From a checkpoint of a small image classifier.
Training: soap at rate 0.0034, 16100 steps, batches of 384.
Rows from block 4 of a small image classifier, named by matrix and row number. Rows with one number belong to one channel. Each number is 128 + 32 x the weight over its row's rms, rounded and kept within 0 to 255. All counts start at 0. After the name is the row's rms in percent of the matrix's.
After each channel's rows are labels from the 100 images, of 14848, where the channel reaches its highest value: "lies over" is the class under the peak. Only what is clearly more common there than usual is listed. The data: close-ups of made-up surfaces with and without defects.
# convs0: expand pointwise conv (model.blocks.4.convs.0.weight, 48x16x1x1), inputs 0-15
# convs1: depthwise 5x5 conv, stride 2 (model.blocks.4.convs.1.weight, 48x1x5x5, trained with AdamW), a 5x5 kernel
# convs2: project pointwise conv (model.blocks.4.convs.2.weight, 32x48x1x1, transposed), outputs 0-31

convs0.15 093 [117 141 112 132 142 112 149 156  98 124 158  29  90 109 122 155]
convs1.15 097 [110  90 127 148 144 106 119 161 173 173  99 158 186 180 183 108 127 175 162 165 128 134 146 143 159]
convs2.15 099 [105 150 137 113 121  79  93 171 111 107 164 110 157 145 143 125 140 182 127 134 159 133 142 208 161 199  82  72 124 133 132 141]
lies over: stain

convs0.34 114 [105  74 139 122 106 123 173 153 123  95 111 162  80 162  77  95]
convs1.34 103 [ 79 116 119 137 138  67  96 159 172 129 102 147 166 161 102 147 197 177 137 100 143 162 114 108 148]
convs2.34 100 [210 146  89 136 124  83  81 158 123 125 132 102 128 119 174 107 142 154  81 173 106 122 140 136 145  56 135 175 166 116 121 149]
lies over: hole

convs0.1 091 [ 97 120  97 119  96 109 122 119 127 179  88 165 160 119 103 203]
convs1.1 096 [136 131 121 144 120 125 163 166 155 135 155 158 193 190 143 158 177 192 164 145 143 158 162 148 132]
convs2.1 095 [156  74 115 142  77 135 107 194  89 122  76 174 112 106 148 114 176  85 124 126  90 115 160 137 120 113  91 115 166 139 176 154]
lies over: bright spot

convs0.33 099 [ 71 134 143 115  52 131 126  98  97 139  75  91 131 131 137 152]
convs1.33 094 [143 113 122 103 123 132  83  61  59 112  87 111 113 136 151 141 124 188 167 159 136 149 173 164 138]
convs2.33 101 [129 153 163  83 131 172 157 151  98 151 123  96  85 126  66 169 100 128  91 124  77 102  72 116  82 165 110 103 156  91 113 117]
lies over: smear

convs0.44 097 [112 133 107 170  88  96  91  97 149 138 156 110 110  70  88 173]
convs1.44 087 [141 172 187 188 162 102 161 170 178 153 108 124 139 162 137 113 114  99 127  93 111 128 100  86  90]
convs2.44 101 [ 91 104  76 172 147  96 110 131 102 193  98 125 118 135 114 144  99 142 125 116  57 106 163 165 126 162 167 111 123  84  97 181]
lies over: stain

convs0.12 103 [161 155 115  87 107 145 147 127  95 107 195 196 136 125  99 121]
convs1.12 101 [121 111 108 102  87 112  93 110 104 150 102 123 126 134 165  96 126 145 185 176 124 106 154 223 152]
convs2.12 101 [151 164 111 134 136 104 214 172 128 178  80 148 146 155 100  95 153 109 126 178 129 142 159 150 128  97 102 106  73 107 172 124]
lies over: bright spot

convs0.38 101 [111 179 165 165 169 125 124 124 110 143 196 130  93 125 170 159]
convs1.38 112 [124 100  86  88 109 152 127  76  53  84 125 159 157 144 110 122 145 166 168 151 126 128 156 180 148]
convs2.38 107 [171  93 113 140 147 141 226 124 103 160 127 150 116 153  94  94 137 125 117 138 132 105 129 129 129 200 164  59 155 140 101 114]
lies over: hole

convs0.35 100 [186 191 161 123 101 114 159 172 129  98 139 106 141 135 154 169]
convs1.35 118 [125 127 171 167 117 126 150 169 170 142 137 163 173 175 165 135 143 193 184 157 134 141 155 166 111]
convs2.35 103 [135 131 116 188 127 143 171 167 124 137 106 208  70  89 153 107 110 140 170 101 162  93 122 103 186 150 108 147 140 112 122 163]
lies over: hole; stain

convs0.11 099 [ 98 131 143 141  75  77  99  87  80  79 122 116 121 129 130 175]
convs1.11 111 [118 111 124 130 122 127 122 178 191 155 116 161 207 186 155 111 162 185 146 129 128 128  98 110 118]
convs2.11 085 [157 146 119 139  86 141  91 129 137  89 117 110 121 132  99 162  96 146  98  35  99  94 179 115  97  80 130 106 130  98  69 149]
lies over: smear

convs0.27 091 [143 140 118 212 113 127 131 104 143  92 127 149  70 141 178 134]
convs1.27 096 [132 138 102 103 113 148  96 115 151 159  88  85 141 189 189 104  94 154 184 166 136  98 153 158 141]
convs2.27 082 [ 93  99 129  57  97 168 187  99 158 111  99 163 161 112 145 100 152 178 102 150 158 146 126 178 107 141 169  95 154 151 107 131]
lies over: hole

convs0.21 096 [125 143 142 182 131 139 184 164 162  85 178 110 112 101 153 160]
convs1.21 101 [121 122 123 123 126 116 135 133 151 158 128 142 167 190 148 137 165 190 203 162 133 146 193 163 133]
convs2.21 106 [147 143  93 159 100 147 160 132  78 127 140  71 120  89 161 147 138 135 104 189 147 161 103 153 153 137 132 117 162 159  93 215]
lies over: hole

convs0.8 093 [154 106 117 125 167 156 106 162 137 168 127 160 167 210 114 120]
convs1.8 098 [100 138  94  88  86  89 130 154  85  79 136 168 167 147 139 119 161 171 176 131 119 179 134 147  87]
convs2.8 092 [103 129 105 155  88 124 168 176 127 178 133 108 146 171 123  97 172 112 123  83 123 141 115 162  78 159 101  56 168 102 168 149]
lies over: bright spot

convs0.39 101 [ 80 170  73 119  99  79 116 130 102 124 126 100  83 120 154 168]
convs1.39 093 [124  99  92  93 106 154 155 117  77 137 181 184 126  95 104 189 153 147 133  96 143 155 175 113  97]
convs2.39 105 [116 159 168 110 105 124 135 127 171 127 151 114  67  94 131 149 131 103  65 137 173 127 175 158 135  92  86  89 106  68 112  78]
lies over: stain

convs0.26 095 [123 159 162 148 105 158 119 158 127 159  92 139 169 206 161 144]
convs1.26 095 [110 137 144 118  94 143 147 132 138 145 125 158 175 207 174 115 147 173 211 150  99 118 147 128 123]
convs2.26 092 [116 103 101  96 142 138  94 137 169 164  92 142 131 193 143 114 198  81 177 105 107 171 129 105  72 156  98 136  87 115 128 134]
lies over: bright spot